config.toml
dataset = "drawn human figures in many poses"
train_examples = 195000
decoder_widths = [48, 96, 96, 96]
decoder_attention = false
beta1 = 0.95
Rows from block 7 of the encoder of a small segmentation model, named by matrix and row number. Rows with one number belong to one neuron. Each number is 200 + 40 x the weight over its row's rms, rounded and kept within 0 to 999. All counts start at 0.
Before each neuron's rows are labels from the 100 images, of 14976, where the neuron reaches its highest value: "peak on" is the class under the peak. Only what is clearly more common there than usual is listed. The data: drawn human figures in many poses. In brackets: how many of the 100.
# fc1: MLP up (encoder.blocks.7.mlp.fc1.weight, 960x160), inputs 0-159
# fc2: MLP down (encoder.blocks.7.mlp.fc2.weight, 160x960, transposed), outputs 0-159

peak on: leg (44)
fc1.281,196,203,206,201,192,193,241,196,206,169,191,146,116,116,132,173,268,174,218,293,163,175,210,274,131,207,178,254,176,194,230,214,170,219,168,212,225,171,156,215,169,236,249,151,215,200,245,218,269,256,229,194,183,153,115,143,168,209,176,234,160,224,164,242,135,116,185,212,208,165,190,175,232,136,108,191,169,188,156,110,193,175,207,189,205,177,213,186,177,283,242,167,196,254,207,197,195,179,182,155,153,261,198,195,218,229,217,275,197,208,263,210,275,290,172,202,205,155,149,165,229,213,206,175,214,207,140,117,256,206,210,197,220,231,249,281,230,244,263,188,151,276,120,207,179,253,208,207,227,171,235,245,188,215,222,165,199,210,198,233
fc2.281,261,207,178,213,195,191,128,209,249,170,193,223,242,245,214,185,141,221,210,119,247,212,209,152,250,186,239,195,257,176,129,146,267,182,220,201,209,190,242,213,231,175,141,172,210,205,162,195,178,158,162,159,169,240,292,267,232,202,212,165,224,163,283,151,251,273,254,202,188,234,203,188,165,266,269,220,232,218,233,251,237,255,182,206,201,232,189,182,223,160,165,235,205,137,162,198,205,218,249,211,268,175,158,220,196,199,172,128,146,253,143,163,88,149,266,180,208,205,226,206,203,241,151,189,145,133,225,266,174,200,194,223,184,182,176,168,196,147,130,198,244,113,235,151,216,161,190,215,132,285,169,144,191,166,191,256,185,193,204,148

peak on: foot (49)
fc1.235,127,235,153,218,136,77,162,124,267,130,282,175,207,195,211,171,152,161,272,111,232,203,169,130,285,166,210,168,193,157,141,152,200,196,244,252,197,221,162,202,207,198,206,264,222,126,186,131,188,259,174,245,205,198,178,226,262,220,241,201,156,201,217,142,288,156,209,236,177,248,181,182,178,195,163,216,190,146,216,199,173,169,212,212,201,176,199,244,196,167,202,282,192,196,211,237,200,235,191,139,187,249,188,163,227,211,167,181,135,171,226,193,196,249,188,218,148,129,247,254,117,153,206,173,272,235,197,195,265,184,168,274,166,178,157,162,166,191,200,227,197,183,234,209,188,195,202,254,206,158,156,159,218,214,274,184,193,251,173,193
fc2.235,233,242,151,161,257,200,184,298,205,139,194,153,259,292,159,193,164,217,176,321,177,198,188,188,170,240,178,218,207,212,235,254,306,252,189,218,181,161,139,171,182,195,155,186,228,193,234,218,176,227,150,195,159,204,121,190,190,189,201,218,175,161,192,203,187,256,197,142,173,166,182,192,226,169,247,149,191,205,216,228,199,72,173,216,204,252,188,168,232,239,165,266,206,208,143,167,197,139,265,179,236,229,137,232,175,257,205,291,218,268,209,157,219,179,219,185,284,232,148,183,246,210,204,169,182,181,175,230,155,166,171,220,136,192,169,159,268,161,184,188,181,264,197,213,229,244,194,142,204,163,155,241,204,188,193,137,193,298,177,191

peak on: leg (25)
fc1.206,185,177,163,249,202,231,147,253,184,181,179,228,187,176,113,282,237,213,240,195,218,241,239,209,237,118,170,206,187,160,169,254,287,303,205,216,221,171,146,128,197,168,113,235,212,180,169,205,162,337,205,160,173,164,222,224,128,255,217,172,247,154,200,158,188,208,202,108,286,178,234,173,158,230,229,193,194,189,224,162,211,177,178,214,140,242,230,180,219,232,161,184,166,148,258,232,199,200,185,166,208,241,209,215,225,175,199,223,253,213,232,225,168,147,220,202,299,152,183,201,158,177,267,181,254,216,204,223,131,203,239,174,164,199,155,257,167,301,146,215,242,166,160,208,157,239,191,157,188,219,140,177,216,217,197,175,219,243,206,225
fc2.206,216,185,204,120,208,157,268,165,169,62,207,178,179,200,230,115,199,178,255,151,132,199,172,203,209,223,221,171,270,247,205,176,201,144,181,139,175,233,228,214,195,252,267,220,272,271,212,252,194,183,142,194,229,213,242,153,196,139,208,226,275,202,248,206,214,189,191,204,152,206,214,167,234,95,191,199,181,168,221,187,193,210,315,145,208,192,186,213,145,204,239,266,225,298,196,189,209,237,222,219,183,139,154,161,193,233,121,206,185,215,195,210,232,205,132,208,126,245,252,211,225,142,186,213,216,224,155,228,205,173,207,228,226,131,209,174,233,202,234,207,212,201,200,182,127,199,235,261,211,271,221,177,285,145,246,169,170,240,190,190

peak on: foot (76)
fc1.418,219,254,188,221,182,322,137,183,233,275,180,221,118,248,275,149,192,231,192,200,262,226,261,277,248,168,260,190,258,236,206,96,169,156,211,170,268,181,161,59,199,157,136,116,197,181,232,185,274,173,214,195,219,151,217,165,237,180,201,145,263,175,209,225,171,223,201,189,259,201,162,192,221,220,165,278,199,163,200,213,202,128,226,242,180,239,195,222,206,220,144,231,188,193,199,260,134,261,175,140,194,169,157,170,206,284,216,179,188,162,180,181,231,178,238,170,192,176,219,204,279,209,241,153,172,229,157,188,206,195,132,198,155,201,165,186,183,158,222,144,142,191,165,195,195,187,188,245,164,199,195,230,192,223,183,205,203,185,211,224
fc2.418,195,246,184,157,216,149,159,211,190,210,185,259,190,217,229,209,246,253,200,212,138,167,141,180,110,271,146,159,171,178,170,152,236,189,209,230,192,146,181,273,154,179,261,292,319,201,213,272,139,195,204,163,143,174,202,204,206,167,288,223,204,194,224,107,213,234,168,211,223,205,227,187,160,130,192,219,255,322,204,230,175,171,207,200,200,211,227,186,187,219,205,138,159,167,157,144,164,162,231,189,162,177,246,135,169,220,211,262,214,147,204,232,197,195,200,196,159,240,135,134,174,259,219,244,167,212,198,190,217,184,194,163,189,222,186,160,229,143,169,258,156,238,129,248,153,147,213,187,241,144,224,165,113,189,239,230,188,197,214,228

peak on: foot (92)
fc1.33,171,186,219,164,181,222,257,200,273,182,153,201,169,167,176,235,165,243,214,160,209,170,196,233,258,238,143,131,277,181,150,140,187,209,171,212,228,178,247,167,176,134,199,208,279,178,254,133,238,196,210,208,200,153,197,180,237,242,282,149,179,122,234,146,158,210,217,204,153,169,164,216,151,227,183,175,228,288,176,172,168,161,201,203,196,140,187,199,271,221,161,176,180,189,132,152,257,197,177,206,135,234,161,246,173,221,231,251,160,151,249,167,238,170,227,235,125,215,262,173,206,151,213,159,203,200,163,164,289,154,170,206,251,231,192,196,161,166,92,221,267,108,199,178,163,282,236,188,182,174,208,141,194,154,157,231,159,209,224,215
fc2.33,169,246,156,203,166,190,145,220,175,174,198,195,249,222,207,185,247,186,292,196,222,194,271,188,173,213,201,172,125,197,206,236,325,179,180,286,240,209,139,260,167,223,225,183,201,212,168,203,192,139,103,146,64,196,195,194,213,219,183,273,271,213,219,175,201,245,226,207,191,221,217,166,237,165,204,150,180,177,134,170,215,152,209,242,141,213,280,170,219,282,209,229,151,180,205,196,188,119,224,246,171,142,204,217,187,228,163,203,209,239,210,155,139,242,165,130,264,220,191,193,206,199,172,153,213,280,248,176,139,215,218,145,103,232,170,188,230,168,176,189,134,218,208,216,237,200,200,192,254,198,234,217,169,182,226,171,197,276,182,237

peak on: foot (41)
fc1.231,198,281,219,165,143,184,195,249,168,181,222,220,190,251,179,233,174,224,199,189,248,168,160,194,211,209,213,233,214,216,241,188,297,250,243,225,237,230,196,161,163,210,187,190,153,192,211,102,214,237,218,212,203,228,197,200,175,192,223,284,286,161,251,232,250,221,183,222,202,199,192,155,231,198,201,228,279,200,268,157,196,145,175,165,188,159,228,226,292,226,141,256,179,125,233,241,130,159,206,172,233,280,260,260,204,202,193,284,220,185,200,204,219,189,187,137,160,233,120,108,199,196,280,157,174,191,189,209,210,271,260,185,215,173,227,222,157,214,245,194,174,166,298,157,253,192,275,141,257,206,186,151,130,216,201,175,252,189,202,203
fc2.231,165,104,200,176,269,187,126,199,208,121,152,180,233,176,191,118,167,184,164,224,217,168,236,200,232,164,239,277,155,222,206,150,294,206,193,181,165,215,149,221,204,219,205,117,232,191,211,236,194,192,165,66,100,173,235,173,243,236,244,206,96,200,124,154,224,138,167,209,192,270,187,184,178,222,194,149,151,209,168,257,171,211,195,216,287,247,145,139,206,190,231,205,205,251,220,151,152,155,255,192,178,107,192,198,179,190,175,171,154,180,212,178,239,217,203,205,174,199,245,179,137,208,194,194,187,275,191,228,203,222,207,252,203,218,136,220,221,189,271,169,201,203,136,247,194,193,209,224,158,194,231,172,201,214,139,152,236,208,215,165

peak on: foot (39)
fc1.693,152,255,253,247,205,199,228,230,207,147,113,150,286,219,157,118,172,177,174,258,223,126,186,312,181,225,209,187,221,195,188,223,201,242,198,196,127,239,185,220,205,194,207,238,209,170,188,198,179,253,157,201,244,188,208,159,192,171,209,268,168,277,253,225,167,221,157,171,189,219,212,188,224,195,267,250,228,222,216,230,220,198,193,188,243,186,132,160,199,177,186,228,154,191,114,244,201,202,194,173,227,286,238,238,211,158,207,174,288,180,179,166,177,215,229,190,223,165,202,119,210,127,180,238,154,207,221,166,177,166,238,253,215,269,220,230,243,236,212,199,175,166,191,193,196,255,184,153,261,255,194,91,183,188,309,304,188,258,180,207
fc2.693,212,106,172,190,169,224,151,202,247,135,204,226,258,185,181,225,216,188,261,207,210,183,187,170,255,256,208,239,160,183,224,168,253,218,103,222,202,118,118,161,176,251,197,114,195,318,211,158,148,139,226,243,141,212,205,199,179,246,219,194,216,178,159,180,222,135,266,266,195,234,166,198,165,218,175,137,170,134,160,182,173,225,187,177,187,211,214,182,187,231,236,180,236,180,257,192,172,147,188,265,218,186,165,187,239,291,209,284,180,251,172,203,259,137,195,242,189,241,180,232,127,243,175,216,202,201,156,233,275,218,200,246,231,148,185,206,170,214,204,173,244,172,150,235,181,163,172,224,219,201,208,229,145,205,102,117,224,165,223,225

peak on: foot (61)
fc1.156,169,178,218,233,244,194,174,224,169,139,198,254,232,123,178,140,254,188,192,208,230,182,190,142,302,209,176,159,251,111,141,185,193,211,168,171,214,220,327,201,156,152,213,204,180,188,275,227,273,192,223,250,188,197,172,167,142,161,168,190,199,129,165,164,174,229,229,231,225,237,153,240,220,175,216,230,164,195,206,196,119,232,154,237,228,147,208,174,197,212,190,153,216,178,150,164,162,216,180,227,126,167,214,161,162,139,179,190,202,220,168,247,188,201,174,258,209,200,176,205,199,245,214,183,189,178,181,74,170,211,184,197,219,237,157,172,156,168,153,216,161,148,257,172,142,329,204,129,219,200,260,130,232,214,195,186,239,265,197,156
fc2.156,204,203,159,200,231,160,191,208,179,242,211,196,193,216,193,146,218,209,213,250,147,150,269,243,183,227,154,214,232,176,147,217,270,145,158,184,172,227,162,242,162,188,171,164,260,276,179,153,198,165,180,174,207,208,178,193,207,222,260,178,263,205,207,148,175,259,161,247,96,204,300,137,170,195,187,231,170,224,246,171,168,188,169,207,136,178,180,165,255,247,180,229,147,143,171,231,242,206,144,248,236,145,232,189,184,242,184,253,186,214,183,231,203,151,200,205,206,200,136,117,216,295,107,249,178,114,186,250,205,169,168,179,219,260,270,196,282,186,216,214,128,233,124,286,242,157,205,212,238,256,172,226,242,197,249,190,185,203,224,213

peak on: foot (92)
fc1.664,147,286,241,189,170,146,177,136,189,173,141,229,149,197,216,171,138,269,213,160,204,200,141,160,280,215,190,131,274,217,264,208,156,218,201,206,238,241,264,212,167,218,200,220,158,160,228,190,252,203,237,114,232,220,169,121,196,185,199,140,233,201,168,256,191,206,188,221,216,221,263,168,166,166,146,238,169,175,203,159,196,270,247,221,192,196,210,218,205,178,160,193,208,260,201,145,145,273,204,229,177,228,227,148,170,224,218,133,274,204,251,219,229,260,253,277,128,184,232,216,237,197,269,221,238,141,166,202,255,173,202,184,193,152,137,116,200,185,170,208,182,151,200,179,129,258,223,252,202,266,197,172,198,215,219,213,189,130,139,147
fc2.664,261,227,155,196,178,181,248,238,207,167,184,193,246,144,140,159,153,267,239,161,241,201,179,164,198,263,112,225,209,219,159,161,249,184,198,167,225,185,171,179,187,185,250,246,247,168,185,242,253,257,206,231,187,237,152,183,157,221,305,265,284,220,213,127,240,226,186,167,123,265,211,176,219,129,182,198,225,249,181,181,198,143,139,240,217,240,207,173,167,293,202,181,206,174,218,197,138,106,158,181,243,168,220,283,228,198,151,237,184,143,264,176,209,198,222,209,192,146,128,183,182,239,203,215,215,231,255,246,166,242,171,214,209,176,203,204,154,272,153,246,195,225,138,223,164,216,203,169,176,182,245,271,126,200,245,133,192,214,176,213

peak on: leg (39)
fc1.77,216,153,191,190,207,228,190,227,179,238,217,139,121,217,230,190,175,167,169,197,202,174,237,252,160,238,274,235,189,235,169,141,238,243,85,179,193,140,165,211,307,164,202,176,202,263,164,229,263,275,233,185,239,125,181,226,210,229,121,207,236,151,271,176,149,222,145,227,137,210,214,181,177,272,198,225,185,228,250,183,251,203,198,219,200,199,153,226,191,255,191,158,241,178,224,212,187,97,170,211,273,149,134,226,163,194,226,218,233,163,217,197,218,148,249,177,209,224,159,182,182,197,76,208,239,248,131,188,112,114,202,167,222,232,223,235,169,183,166,199,167,167,192,145,186,189,181,265,235,173,201,202,235,164,183,246,184,181,184,189
fc2.77,165,230,202,152,262,150,181,247,173,210,188,233,208,142,173,215,235,257,228,227,168,202,110,130,178,196,149,193,201,208,221,286,207,198,148,200,220,118,268,224,162,212,241,237,234,204,196,238,128,148,219,192,197,238,217,142,130,190,256,210,243,193,162,230,208,120,237,187,270,188,180,259,259,191,205,175,225,217,120,187,181,146,122,198,232,159,217,184,275,149,138,250,159,267,179,209,176,277,181,260,154,211,229,208,205,170,172,194,155,240,169,189,193,276,196,240,248,113,220,212,219,242,157,127,260,200,207,214,215,219,228,154,212,198,153,145,284,158,184,154,232,209,219,240,214,206,241,142,189,220,223,148,169,236,165,227,125,206,200,165